config = dict(
    model='multi-label image tagger',
    dataset='drawings of small networks of dots and links',
    train_examples=97500,
    image_size=64,
    grayscale=True,
    crop_scale_min=0.8,
    horizontal_flip=True,
    arch='resmlp',
    norm='layernorm',
    norm_position='pre',
    activation='swiglu',
    mlp_ratio=4,
    parallel_block=False,
    inner_norm=False,
    moe='top_k',
    num_experts=4,
    moe_every=2,
    expert_mlp_ratio=1,
    experts_per_token=1,
    shared_expert=False,
    patch_size=[8, 8],
    conv_stem=False,
    layers=12,
    width=192,
    num_labels=28,
    residual_init='none',
    optimizer='soap',
    beta2=0.95,
    lr=0.0039,
    beta1=0.95,
    shampoo_beta=0.95,
    eps=1e-08,
    precondition_frequency=20,
    max_precond_dim=1024,
    one_sided=False,
    adamw_lr_other_params=0.001,
    grad_clip=5.0,
    gradient_noise=0.3,
    l1_shrink=0.03,
    steps=33800,
    batch_size=256,
    epochs=88.7,
    lr_schedule='cosine',
    final_lr_fraction=0.1,
    warmup_steps=1690,
    weight_decay=0.01,
    adamw_weight_decay_other_params=0.01,
)
Rows from block 3 of a small multi-label image tagger, named by matrix and row number. Rows with one number within an expert belong to one neuron, the router's apart. Each number is 500 + 40 x the weight over its row's rms, rounded and kept within 0 to 999. All counts start at 0. Numbers have three digits each. After the name is the row's rms in percent of the matrix's.
Before each expert's rows are labels from the 100 images, of 14848, where the router gives the expert most weight on average: "place" is the part of the image that holds the peak; "top examples" is what is common among them. Only what is clearly more common there than usual is listed. The data: drawings of small networks of dots and links.
# router: router (model.blocks.3.mlp.router.weight, 4x192, trained with AdamW), inputs 96-191
# gate: expert gate (model.blocks.3.mlp.gate, 4x192x192), inputs 96-191
# up: expert up (model.blocks.3.mlp.up, 4x192x192), inputs 96-191
# down: expert down (model.blocks.3.mlp.down, 4x192x192, transposed), outputs 96-191

# expert 3
place: centre
top examples: five dots; two groups
router.3 102:536517489498486501484514465467577392532520489526484527426473454515545505462543494498516566382511464465492537477505516493510483524514487505568551497483494519420566509550560519509491473470452512444486498493467497545523515468524518441486418544586473427456478577442546502451554502524480470531
gate.16 088:504503521517501454469450582493484498523544514501549496512506494502544452547490395485520495378518576448517497525564507491516521488524516477441450494499496487503502535469510445502469470594408497470520479487531533487500520498442494501509499512507501471560486473491484499522404509500472484507
up.16 087:505471572484458513518518500481520480508471515478505515499517405454584488471470506518635500507502481515498497372505507452489482400500495490486480502510613502487479506526511489496488495468453480480495453501528515484538491471497476436501507487507528504507446533635536467533490478465478505436
down.16 091:473480358482463517542530530480459451491472517527450499531502520521496492728518499481499500427504492527480480533506453511505501521489463402595491498521522534466488494514466489395516522520549472482491511501548491510492531466524491427594514539536514488574492474507527497447506477534487462507
gate.17 085:488502478571520583475421528554500535481464514540506462478522545562489485480477486483549595478499441511496472513523501507524501514565502501495441500603473552484620491495513522493502532513482491546406504442383506456472556467510512526499476521497490502495528477500442471482554529482510444510
up.17 094:497498518505479563505520492509510506517560533470498555491439472530490490531507513495470514550502479472505503520554477520561477509524467562485412512487585379506462499499507557506480517445495506479471444514517507534494502536471484484503470518499501499494479582407480448504507501506500537531
down.17 110:495550822572486479486531496494525501515538497507502484487502530504485467527504505469514501514503559470502501507493500492506506506526525481503489491502543512584504477495497478524520506518499499496500505485479489470465512499502470454524570464498563493560509519496443500456482482511517476514
gate.18 077:513498482552344500451486505541516451457543499492487488526492504539526503426497507475502514500488455516507485431504576458476507604358490539484515444500478478494446571461506464484491462407500474492471487556513476504488479469530462517505427624518448550506479438499457419517519477504477566536
up.18 096:498505283496520500433468489505347501493497512514514488474630503505422517486508525521553528446494484495450502577544495501527507536494583432492474491451482499459500482503486561464441468494456520499517487493474495499502467515452506521450500516460506506416464472486467476498496508458504510489
down.18 091:500493479477497510499532506443513504475514496490493504465547529485507599498490542489503578584505401520439464503468525503533452514501378516446505547499495510476485476521501476468543481499603465464509503534477530484531531535499474531484532505500524499495561532481578502504554401503526552550
gate.19 097:510487562451510584547531477468485420501465499504521494511491525512452492539521467462527478538522508441526522508493520517514476454504520546482500535498527502539503493543514492495503518479483489525535503500536481499496526509497499561511504472451513498481498526472497516517415508501504541538
up.19 089:490512501493521486458451491502492447493524503505495510507475480496432502511565547503500499486494499508512470508488492500494493506478492506538470261472533480505503557512499486502570500456457503392495521515503510539550500496458484545482473501521567550528467481565488588529460502477487566517
down.19 096:491641503497493517404458514488494523462459485567547487499457490501564421498495483468494499520511636527514490510463515483462479506457580478494494571465451531517498511583567502534523482488502509522470517488483547496503502474491507483474492416428521548494480483543482507478513496526515522441
gate.20 085:476485496544565451484501524502536459515499506508525499465500464541482509502505523502432498475506728523500473532469474454496476487481474456413459358583456483555438471454511475481490520540564479496497478536465499471482449511550512517501525431449499538500486534537464473525410510462500488512
up.20 096:496519524510502484516495521488496524495493492493550506390514435513491536496527509480458530551522404512480511489501456498497565509512535446521489470501480505498503565551491504494437505497527485512505445488501272545632488552547501528470469508520465502467498508505502616513476490502411493466
down.20 074:514504460465504446522483495595508529505515599500540498523449495502548510500488441509493502549536489509430562454521486509510465497517484466464460404551473451469508596495508470426537550507488471540509494486466507543551495530499501545476455512517514507467467493470451454494520507525483652465
gate.21 106:498671506595504502526524560539545504524493502610421464468485559496520546473503567499500502496443507509506477465476448504484480500514556494500497504519432582555511493506506607489526446527545478496454402533474501455495509503496489507559507500475503485505496504499514502518578497490419533493
up.21 103:511507485483498489455518499507494503479539465484539472396497511510488493513489491499573498484470522481486516498481496457485484477463503497420538495521487499484501511493545507483338496517471486538502548477516510462485502476481521438484546498509515496475516477464512526499499516430486542487
down.21 074:473506460507539513511514495476502501500492465583528508519507673507493479515501492460518452490389523544514481500555491511548497503685507523499427474526473452486501479530499534604488510574511466567505475494493495544455476489504560510487505506514490565520503501486480538422512486478555490489
gate.22 085:519501383500542490479519507473527483502484529498479486479502472475495494510600511490525556516514494508474499407531490502515507440493466495545426495506500460519478431493509547449510442505501464512493478475444523519501507561554477476511444509529535501510491500503501501491500508527484494504
up.22 084:473502477538491507442462504501489479486536516510538521538462396514565463525348523491508404499636529503513442472473396536486539501508485492483490412501477612483564499481566519472473499396513506501497482532499493446487475479468498502501481494481509488474462475487499470501527480503552483612
down.22 104:524498483512526396595394514526522535497507513503528442500366453589504517485573501493477530451489492494533446498522478513495615539612548447505435506516572400501503527544504490498504432477371486626474519511466475510496499509501490512506497501481426489485471495514492520478470426504492537495
gate.23 080:530499483481497501544514487454443581613488519383475519568519554481491493548490433493493524382564500609465507508473511499546500479518522503467489504486511510455506488500473512515456497501331503493446513508539515511463446512502508543431493504557485514419475410541512507611485500500490491492
up.23 097:530502520530514461415497422478447502500347500494555499456500478548480567489511485513615563503509239450459560507479570497474496525475492506533485563495569442514498509478499449484469486501519490518501522485507532458483478486519480469505544535501501508501542502519454509503527457502500468644
down.23 095:499525527456515532534498501496494489493489496496543490537483426499500481508488503514492502534483503561481499467487517528502648423497481441491534553495495497467588544496571513506471476491477623511507507493584584441482479490525507577513588529518564476415451496476497491470489500525565507496
gate.24 073:384503498475500507507434502551522585447494481518468527526562506503521501533498456506505547553463494536583529629468483516476498520517523564456394488449488541493500403452542529485528482504453531485542518405557500452441509505542533495501490492588535550485495454494514481534566497410519515497
up.24 093:482514523529506477450513499474512507497481491480538499418487486523497613481499453523509493613484472352479469496487494480491493491480506500528490535504521506497499514537503483481524609510489519316498513546505531528518501526503479408511496491426455481506470513491490515511495495591480495495
down.24 104:500534539489525496443563466488516525505511495548500511483473509536570565501534478515485522517514534458531405508499549495520483491498517513490483524536529502495473488534501493507569209504615479453558440496482482474494500471492497522439572485511516524499488465487478513443539509447515473384
gate.25 080:552508471487518495503496531473489517523504483544469374494487384504491444564527392449507517424511534516512480455404428505498506500578382501480488507509502495522502497472503487535498511601492507584506425488485443489532576479505517458543489479510475472500491498474470512522504522431488494562
up.25 085:501469514529501486428474504562631492486466344504495490551494503593497557511492546483498563469505442479510484515514563402468585502510549519516505585496493500552515504532525568488461461578411549500487451499490542530491471487466528533463500493446503483506556511455554520502504511469480491508
down.25 096:480501501549525448486465498512529502527499466488466516452617513499436499503495502521501583538511498491502550456499513533527479490463515520531484452509464512506558497503469472506496534468411500501531528500509395607500447498446613535489508545464451496503449464506517491500472536469472446487
gate.26 088:558523507454515465502443506513510502534462473530503479452495500518548504564492472489521501535488500551458519514505523496399470502535525478522470511452541496479518485445524404519504501436534503552462503459465498551539514531462500483512438569470514470437507409528476489340506476516536500491
up.26 085:497492480482504378555516522463487465402474516511521472537558493499527501499550473513467430523502505477554494475446541544492495443500544481427494548499495488513447507471517434477594494520595507498513535549462510485493485479577513502509427465486473501511514514519482517522474500503497551494
down.26 096:507466497485529498515550444510522521422451481473490465548485484509502473505530516491498509512474482449489557511506509494454510444480488481486486495475489475446506530489511526500494494487566511486525490502468509504418496482500518502501489504484433541513515498512480524494478469534506500491
gate.27 078:580514465496484544423371499469482470499500522470469503496486467522535491510505523502499458484461558443497469487480463466506521536568502473386466471497501490499516517507523548545487547538478472494497503488510508495539503573362455515483516495485511492477511535551519534500498572500451487470
up.27 092:514495522447551478576562539466531501558508505508512469479473501449495483502265480513524502492498541554479506479496460495525482563496443488517480462478498538488486460614485482501510506445576509531509525520501504600517505497454500488441463514505528489543519504446457525503482494541470524485
down.27 068:502469498521464488458495509471492472501519541499512481526492469530467496546503468476394496504540507461532487469459499465498574488452497475513493428413495521495443470575559468594484502493501479552549515500553482531496551461492481514545388481491511486498498502476501540468498547472503494593
gate.28 101:510495472503503527533498501512473514511451556461498510497511560534486422501485569513539511523491492481487511587506453508502526454501558536460521424518488647468515514517511571502483503548494526491505503549408508462512504510510520506432521476509499518524525478475496489474503520511498506613
up.28 088:491494482531438542517533536573523472485521421495544538485526499442549512482521508551402537502471465512503520488520496398496485456452504492532528540523509495528494468504365569456473510521502502551475542518514525534374544497490499511507503565554513480491513725508452483510507514493522475472
down.28 081:508459509512480555504543507502561630540560499508474496496476461414566443469462553604504491512509440621503498544499475462493504515488509526419453428551523523486379511589508498519547548479472494487517616481492517515479470504467510469539526508509512500478542501549452473500479510436458558482
gate.29 110:473420495481505507486474516500486519614493490498508467499503508506494592507539484526456491479503501503479526522500508499481489501502460546520563516337493511522518497477483479506428488510356480481538364507480479514490474447507510517444500500489502518551532509517510629495463489458490485522
up.29 083:473520407484541509570480500443539489520534493540506470473522500655503510487502426552507486514467501496496483482498493485497574480506491460521529397504492494507506500482516477545490469430595419445528437509438495428434470500572513530496486490489488618503574541336492490514481470499548525500
down.29 094:551485511561514502527492503500410500498501496510479498482509646550452456500499500520657501512457493451520497518499420488498479504509561495505468483609515498505539498522530506535477479507496520566484526490502502506537522653520497494450494484501500350497584512512572504552556512515488501456

# expert 0
place: bottom left
top examples: laid out on a circle; nine dots; complete
router.0 106:478502550524538482539411463486419547517570556489514512497506528486500421487538538508534370566582535577528541479505522457516527447498440513426528517508487484401487519489478447540457540511516515530535478491544498417470479553478468468460515483476505535556555485506415506518513515478479555471
gate.16 072:587470409457553470559518525510479499481501517498474540388508471484544392501480499499508494520390514480483485549500511445506551526492470385495482503504489540505534496507440503516541443528441361494606466503561522517508561486483476490507478486520506511505500508493470545471471494592498508472
up.16 073:567476474506535523506539516486444489475594478491472521486483438517501496506498483484497430543541500505486507500472573508559495522476502465533425499477464668489478445511578501513454529571540479540538491513495494350515519505498519508499464438500571410453535536487534481503541484463498625548
down.16 085:560486500492482500500422564476477500445488518443556500482523480477541386543521496497431477492485470499420566510512460510408449484520539511494375458546495502499495490508459532468505401513497499510480492473502501563522499595428517496515477487466511540506517396473515488502543500494551498484
gate.17 140:504493474510495510512497496507332462503514492482569490498522495500497518485504502503479469478522317493503509505555503509504509526552495470412526485499503510502514467502505461480571446493499494408477484495451488502490591500517504504504501494515493498484505510533513502492500643502454508463
up.17 162:511501484493477514481505499472571511527510500487458496524482508496477478497510495503512541502498505511511556515540505516527497500506506510490502473499499496523480483506524493489433500504477503498548493502514487532486486497515495524748497492436507500468522497494524469517516359493452474513
down.17 212:498505496501488502474525464469521515502411488507499492505504494493029498490484519499475510500504496516487496498486495506496501535484492560504499514496526478522507501455504465607506520509475499517498521486500493503484501532475499513508495484523497500501508496436464478485503518496493501479
gate.18 179:473515500787512508547490506482517485493482507492494512523505442513481499495516502541503202491516477508500503490497498495493523500485483545438517506496510507496493371505500487470491490487511496427472436489496503483500506505512500514499500541458482517500513488493517492502501497516510516498
up.18 214:491508502716495505499504503488515500512501491507349501522456329508469496507502497512498231488516500506520499485522493478466526502502495641488493505484519502431489469498500466502512496489503501497521511496458536504464514496503498501506514541473457534448502500499340493488500496505486612503
down.18 171:509494500488503499473499495492454465480518491506519506491475500502563483484517499507505498497491500496485500506524502528493508468494507507479513499497513502492602514494491502500519519508536493509495514506492502488485491502460513455495529505452494534497500492511492496513501497474478505471
gate.19 074:491510535498504501502426499602493485522533513506379498452496458475404505501495558522475495455475529498541480501497413498466470402531550551434563454498638597455529487464443495483474502500529506531534505461489478545519496471450502543660511539532504482491519481513492546511381521496525497476
up.19 080:459508542571439447507511586584493500399507521509483502444614526482494497514433488443469477501499517486537464496484501527514505587449483581497512528477495538493474490467472521532521514503451496547536535503505417504498517498480543502528500534503450573504449453502508588476520500504486496448
down.19 091:507421491470508514520487536517579472511488531547515483529505516496513522497505502504533516491503506498450490528479547496500458492493507510499470552506496451489469506498480487475499513591495500484498529490441476510519486535518489406504477500484520522513540519523520502484469494567510668630
gate.20 071:473509514500469520494510526503495507534615533502547493456485516523534509560509560499446500459468454481477523492462444496489523502519497540492461480471503457591533487521498491516532524493525499490495468485497500511447478492505489465483501515506504525534506456471449445526483498505523429507
up.20 073:600514483436482513467503460507489499479505519472483427514497506489502542478460531514436476515476583444511475653506483492445521426500500506507637523498497449425500433469504450496402483562506516493535502480489510537500496500492474505533510479474442493506509498500529409480495544565503473491
down.20 081:555514487501494546498482498482502510496496496491518511500528453506495521536502485499484500481518564502533520504487501490503522491494454456489501485562501539481532484511500496496482471500464529501490510534527471503560498497491484510511491525585516416480579455434394512569489493497503525406
gate.21 075:509486427492503441653488507494523501501515558432449469504544519508546333522481499459509595489505519494480500438539520486537486557489487492510498574525493538497553508450509630481462575456539469487490461491458544536418489501484474500495489418548500515488503531476647464491517423531519502484
up.21 070:538505480447504503502512501543475486508496577526501473488523503454498508451486468479500532500488470518564541532502458414469506665444537488516526518502506495488527578533492483486512430537467498543483503434484475499644500549497477548518511525449502493478504503571499465504532455554456497477
down.21 069:418548530502490469495494492579500607442543514502369498546531491559463529504527450497506428494532440506505509435551516534507534456495403472542493593535506579483448500538499569466531555530525490493536529550488502494518460442454453448503530500487496494489457503565630463508440506524345554497
gate.22 069:505531565580481458487506485480561547503534478569497500492558485541499503520496585441510519519569501535449483510501534510485532451509484501512511508458512507510444491479507455498514499449492462493571515501460479530560460504485598499493526498510458523529577506497496455507496376512510514482
up.22 104:515488478529500501478499500526503531491496500491512496551499410551528495469492459516480486445500482547466505452584532534420502447482482495463496510480498502500474557481505489510398530497546501561499547501497497550482476437507528487504507500479455577577470529487426501115511515475507559493
down.22 088:521505477541495500371477511510510538504525498484438491510496538537540503491520524475472484529501487468600408482500443499504496484498469539472510483560534490517501518492435502503505537504500456479435477506487500521495472494531514501525516547498604506521532488486498501500492545528460528474
gate.23 070:518568437481518517459411487495497541414490514501503564536514528574451474497598516500495512516422519633507453501533513504485486510497501510525458499498487492506501478479574441451503496437610542456493499514513494521463504440521468495534543539477520494487546540435495451497481502506493431500
up.23 070:492515497513492547523474419495510483503559516503497503604500512457444500527509479492503400591512372507504494550509501571448490545560471523501463496500588555500579481501542474514487608502489495498582508495510507448530498493544529541487517478463503516505479523545517546500505490507511516399
down.23 080:482555515523533546492589506491425562513501508489495447474493485487480449485522468546491516488499497501495523491496470478441569492478537606508460501447525532546520477550501453511509515543457463499515516493593514481495537462511349503504547479500500581500495490468443465498483510438478405494
gate.24 071:498507485524484537503531456461477481469523467536426488516530503520440515514475541533615491443505597500487524411419510500550500515494504506420523518472408427490537421527358508485551457493616454501471487516500517663473553481485536514607501576480462496510472444505462514517566516530476519519
up.24 069:494442489460469506543503486457457495508476486509473458520498499461477559530433504485505513558518478488497493491529503502484507474499526505590510509573503606465499496543502499489439485481546470486501493477466368454604446511464452463418503578510506545506500491501510475453527456620530527461
down.24 091:518450509503501412478474528485498469491469500528531516507513509512506496463506491557454517510524519489512516477489523514509462494503672506511492481559527500428515545502485463528500446452508480517540478616526513506520502530541516497483508498503489494500494497518564509435501593499498500496
gate.25 086:494528499500471485573502569529495579526538434498449510551497517545507511434635484483548510587522507507478458492521499506474485481469469575509487480503430505472492504413506518501498483466515499513500559505482417519514468487505502511471498503494498506518574499480535504538463573475519503476
up.25 071:540525511373495439574478470498468395505533501485521515541508498451524489493495537513509531493507487465483509565522509470489498493470542515579494473525502526546503540488487491495530424465500495511454418524489494502554506482425476496503524521497512549501509476494500454484474526484588500615
down.25 088:508505462517483464507476485492434596471536475520476508510516516494468510491494496449502515515517542468472515497582492402487498492489504494470503501495524452654502513511492480505500502492424503427498517456509494445472518516515498459436485512457521500480497497406452497534504516583542685555
gate.26 056:506497544498522450499497468592514440586478490470480513511497525500501502561501519471523519475511502514459465417496480487490504529500566559496492470587477417492480483522492476465516524480454487496536532471505471516474504483507494438505497471487487512403493549537574462482502496546485485542
up.26 065:550450501508554435494571554491465527510491502493500458479488481504484471456484516482620457619467492478515485529480514511526500504449430517510515545494486497496464479577440511406537466563494463507499485522492388373504445528488518426474512569464553452501506413574501483500524501451450527445
down.26 094:500509460528508484572496551509537469438524528525359484505504488514567476532457459503501516522495447493470516487540524516532469483576440458483476435492485487486473535533479493519602499491495450517563540588506459497461503529508498469509496566552485535535511474540502507559493490594495510514
gate.27 074:500491456501498477500518485494565495507520518518564529589483584502481515495503495502480506501498469500451592500537516487643539530474499431387502403479554508496485462513477540462507456487511454509497480512321498506490499499532470476560466475501595512499491523530522468481501542427506472498
up.27 065:470503489474391509497527420605441533493505507646501497503511532355466500504527479514495502486570469544579591489490490514497507497434528507451493511587497490430504519485495552556495510493484509467487469490499556508563436485528503524508514531495465497519506541514535501520486529500429546536
down.27 084:528507489512494485475537495494484464500494438369517539469467500436501511500442465428500508501501514429467498515504472724507497499492437507496446427475500447498435498457517484482503511485489498493486567524480486515489510477498498605450488489499480520458525510491508492517501529499488509498
gate.28 070:474531457471497507504487489481538513454479493470505494486535433500479537458539525491467458522549495538503511491503501504512478500403501362513607482495499542544515496501537481683437526497525470513483462453551528549511499517397425485517467524497488475555490450499431527422514461534529465480
up.28 075:452508478460494502500512622530547506370506516485502502441515499498497552550510496524334457507462497531516509548544486493518489421509429530474506488579473466531539466501524524499508494513490510489488456546558429536493485498439501525497514529454503513492470394485511497481493510531492528521
down.28 083:503501513503462512507520547505518517501522525532491561520557481507528493500504507551493442537468523498490336486504520508478559478556475507503607504475519514509467494528535574510499465484640490459546501501484504485491566395487494562497517513522508693495477534507526498483490487530530500496
gate.29 072:530498528538490509502347487521490502548506464497486525480491498544500537547471565396452495484501511394486502471516575506506502503499519541524455484516527505453464496478434488508451522553495514487524506531505468487487500496517496478522573501459485500515518518508397481437499488603479555610
up.29 075:471496582509471487418503498498466541487481479479547601481514483586500477510471495475449524455517571467501537491518550511516438478476554503489526490436491503455527489450570415506500501607520509503516487518507523542502476540451462534525476532457382514547630497554492517509493474539479540543
down.29 075:489453500499562508499599466475496518541501463670523503528478494502412484526498570520498457511476554525474512559532521516517525480668501507498498525500429416501536413491513554527492512500536494535505496544521537547414512404512504532518499400480571499524490552541454468559372482518505442485

# expert 1
place: bottom left
top examples: five dots
router.1 104:469519484494553501502505520510556541539421484431537483575527533480489554511428463432463590458452480480472414518532503530483425494459454516504493458507566504627490533460470507518550471476494468531504478505420523547511521517571516564536490494501510541464512482535555505500551455503574545493
gate.16 096:395500550482517529500501503468510500517511458469492494510534505500516481491506499468478499500521495512507455491581534513480465448729501480493493492485484501504542491457519496584523500481500429495469510529500514490455540526497517479501537483512498491517514557542568519575558524491499487378
up.16 081:535383512505482507496465451499520510583487523507484724498485491493570496543509407515468576498468540511497464543552443536521576550477503520562492507539568523452506482538502518502441500500515394497446482461502510512476475500506507479502493541506512482431476486552504555485447520498494471486
down.16 081:577505502523523552515505521447512501503579382499500473520416520513506510508505494527498477487501469491508486519407504533506497478506505503452508373514475592520465501552499502417506465472354456407497504499456534470513537494452480498481532492504519497746496508543503481550514474497507515508
gate.17 091:505494571498503433508496502498499590493504522481485515480466501424473488576480505534466515500471507333492498502499496502487547505497495521490494555518512504420479712494586494503502489466507407496511575507503500539506513544467498510508487531496558486495517525501414514512474488454521543425
up.17 070:557576456513499522542491576489575533500535544506532508556517478500492422498498491494536592519472533496483508679527510511490470511513498471566503507425506517456525491446427508487505458511580466507477470513490529486489551507493507441501483494499524524502453503512492476498474460524488461517
down.17 070:488488493505516488472521532536504555462440485492506481444440560464493524480557559518422503464515508516454498465431488506507507497469515502453513535559584500511489476466554584448484501578454468551486553572517479516482514454501510451476483495503515498497394483397502506502461486493519484477
gate.18 084:544509456501504514491526535490498501435503486496498400429495540516527588522563538523555503477526488518596497535517562522489511448545537416550479488468517515510444519494562555465440554493449466507542532588488530579548474424493487450500538474505523557497510502508498509490499525518433541494
up.18 106:432499530501560465489474496480615521493502538521408464461510441506515503500492496504527500470501494531512498497502480507503498559847455504500497504496529502504487494520490484519512505409546526514516497546516491505493513501511502480506583529504566481510502501449465506502488499503553511499
down.18 060:532603433508546560456489496529587497399491500424636468523466540464478493506602558487521460560500524464508460527507507483509464420518526438516482468521522492487505537473469482438488521506492627495499491529446533442501478505474586541476489537526482492496529498503507513524501498508495464558
gate.19 068:498530495506540467511456543509514470541511511527462495565458480524583390528426485502473493470488476497466469554497628467510490502495500551561554482543677492500562573495515465518519507501515542508480478520544458490465463505429511519439510483529505412501541500496498490498511477478487487500
up.19 078:490458451536486456525507550473561510482548497470427500561500538512500504527503389393490431531486506543479480421515454492465318492493516450493499458519547555503533475481470502473513478513562441480434502496524512486552575555498420604498473493528459501465467546412411508504498551471518499498
down.19 079:457496508485520491507482496475587503464469461489513487445480462535473484464482549496505522483547465549515476522507535536540550528504487500456480487486513469510510513452507516500539489558480419501506488552601508356538467500515550478532501484545501500487498421460506501495496501419378516492
gate.20 090:494537471484497500487496510500532499507477495514470504501506506473495491490505561500461506539451516503456557487516508491484510495555510554510499497498461492502483496503507468499503545500381523489508502501542565578526533510544487506520467544456490553497509451490442504494566479325512505490
up.20 068:521505506495484489500526481519406514463520517513470506451522524506525466574539500470497442507506475499491513495487501530497538493472522540484446500560467515504669532499489462463529465478557596495449531490506513461536512627519494414514497506532515507550459488510488543448429490475560493480
down.20 098:530485521464519500516516462504545515500469492492496502525540641478508523504495494674500503489519483481510501491495479485502488473487522506500521498489492491499567519481452460519512526497493521501577432494447528510500498467518515505500561489466503521490520395509491435593480491490467499483
gate.21 114:548345632506473523512528507500505530444508458464505498527478503479543486485511527488509505557491486586479490510491522502509513498469445479484558512479381501505505489502538506433490499477484497545496494495505500500500498485490531600501479501520489511505447494510691397476500505498503524469
up.21 086:499492617511502563431484505482530514480503479474477479461461502509496456551474477503562569481536530498478506596495533485495474500487566471497455511576522460524505577580528576536466471452489504449551484509501470531537486568490489520488463523597493441448417493486503522539500493505485500556
down.21 076:472452456474497451573510499502509501507570483430509488538501501510510503499500475546515491518394535427496474513528566515508497485440472488524509488535490518512499500536508499492469501502574499492499510496467450474479533525442566536567513485470499521479508460583501454515492470500516523471
gate.22 082:507507399424499491441441499471521480511498500504470582502507537503439493497481499567462520495640493466571514606544564452578503465513476487503516421521533478485492548492550500501556509480504476499504458385540526499503524396492481560491470509444502538441520480479517503538497482446496555502
up.22 079:484505543487518492454451393533496501466522569484491521503509430514495520518484500531502472498537525468507522580493509494479531477497482511474530525510497503492479485482522538502508598507486446500493469516484509446516509570504486499500465544498518500435463491497548477681474546459501462459
down.22 083:562453536511495459513499528470549500524481474544514505506522487502472505465437494504510477447510528502487500502480673499500524493486536487513514529531501541545503504578487509511450491529488478493480522495499491543501543504516567521484528502531505481512438524461515406482526496513501491528
gate.23 089:556629344420521499377499540465527515466480506440528500539498538479491524542510567389560529487555555532488495504498505529511562522547585548465517509468454511501502561501475492583463493530564477481514495527528493371496482492511506527488502476478575517500489498549497467505553458498447545504
up.23 098:504502554504504505545473507493517527500529520514489566497516496448492481497533498463497513531508485512529510396501278486499486490492467487484496517508461742518456477506485467497514437472489512485499457536499499479491535418484592454528496512508490507499470680472517500499525533499511530510
down.23 074:492503433429475553479473516515599469477493504490411490502500452507491498553691480474583660614519505541545504464535497569482503480478482491464470524501443473552492429466504526498538523454529492492500535529471535497471508504494497504497591524452480476393454543561517523525502505491502500554
gate.24 070:404513498493481532462480449480515503467487437495473500489510518494494425435465506517561523447509460464475492430481437528496430546501500494508513502416518453579519547486588519486529513513539538488497489462495498503515496458465573492573548611480520486462425553467456478448471437485499469463
up.24 088:490546519458503540486474366493499496478491492505457513495497401504504514494492521432545487464509504530478486491561493507443575494631517500457498533588515501532512506443527510458475505503428552506513496493506586522478509511481509488494461524474503485479514499489779491493526500592449457501
down.24 079:506491496537439494499517492508547493419533481502538517492510492505480496542461510502482529665451516468498516475499499490490512462498535580453347525458419500509578512508529506496530486571524500516508493473514528411491444575552490532466491437482574464526503468497526468485502470562518521569
gate.25 287:507486502509503484430499500504557492502502480500508519508499390488503500515574499503490496496502501496498494507497506495486500500511498494500505487514554511495501492505503506486476498512507504506510500507497535500495515499507495498498510505503501515505513502500636505504492498501494506494
up.25 143:503500497488500431473508484368497491499504500503502508493500499481501499519505519498498498494499514519500490493500502517489513496496495505508478524456525503578487500503497502509478491478484497505521500499500457507539500486326531489497493504551491470478488491532484496518497419510506515441
down.25 305:499495509497507375503499473502504498502511500527502500501503822498503506508497498505481486493510502493500491525513497502508500506502472507499506490500500510501499507503464530127522502500501494503504490494492497503498489504506506507502500418493501500489502503489506515499498493500505509496
gate.26 097:527471553448537566512460494554482499481439495500469479574487495499471473414502491492519413539464513501530506489539513392560445538499495471501507500468495451506498482515523506484492486515543496562526426518521550511471541510513495494591520513605502551476523538514508502498524516561558468590
up.26 095:523502538497496477496475565485485485509523455525502548501499779511506495498504506513545479498531487506507520507520535517479492456510487509509515520472478505503534490552506499465500510498510482467511485520430503528522517476495516464533464463473533497582794462508553498486521480505541482504
down.26 079:496515467496311503506495516496479534480507487517504443470517502507500507480581464525419495418512502423499505556537504529447472602541499558497531503489423514526537496500525444524539478383477479485502534517497505525493419496494496483500302465492505497530455451506502482493464533481503492469
gate.27 087:514481440535403493485511488517474489455493497587495499508518522354511507501477494532516480644500490511528500514530500522487505489515460459517490425496494515494523454498526462502554529457552507581487521507431520495505538502509483532495501477546497492468521486468496486486530466544490466483
up.27 094:515546494529533485497506524531534482438521480456555450423547507527647474502507456457507465473491468497495500502426532515487518430493503508479486512487514504529538516528466495491535472560453505506559492436511530474489482507480511540529533490497480486495550416505500500499522501490532522464
down.27 090:513502552520553544472559545485506541505523503513489489492498485514509429452506547512584517514435523390499488499528468507458476490484483514588510524500543522517500495473490503465453496502582503482461504507495500510523507556520452538461351491513481509498516205472491512496503528514495500440
gate.28 090:457497496523503530498484558514479507490517492497482636503466507507495492492510507495332499584478482512500465511501488491494458520505501480429496463585528504503510586517515500501508435526499496573475501520486513526478502480514518419533474486552500521491506570499423493499417499541521500433
up.28 070:532344522514490595497500454417508562502456457477509550521538512535636532409528492502456536496492485490459449499516481502495509482568521530505560510492494523493516455538531516495514497513522618514520472525484460508543487436499497522552512513531516497442430513418501448548500438499500494451
down.28 075:517480495561480493486495597501474464500497522524476513457458501512490499527451561490370508411580510503483507530486461509536493530551552554487483515490487503504508489502487425466511494509476455544557501498489531482507492494481547529477481498470435496566520578544479522511365498438491497556
gate.29 105:465484476466533489529511530528500505512498565501507480496486490493559503491524500485500402496501505520610493486423473491482532500518526495483415539502447469513478497585511518497527497479498506496464501542551518421512499526527496497492505613509504499495486510531499507484451489506532506535
up.29 085:496494272496498506507538500503509498572516484555542538519455412504489524463478515517517475517526520559459508501518455552479522484537487501512499504479577505557503550479549506507509504480491482594496499454470355481466509513456485489494460501519519552503474497501470507508498603469498498478
down.29 082:517496500481514533476502504413432499520518509638527484523464649520485479508525537511564485473506449473569498496511496500521561527501497495524539476440497493492510483397500543611567472470467531515517499499499507488475520508507491498494576479500489511464497499483527494509547500480506424501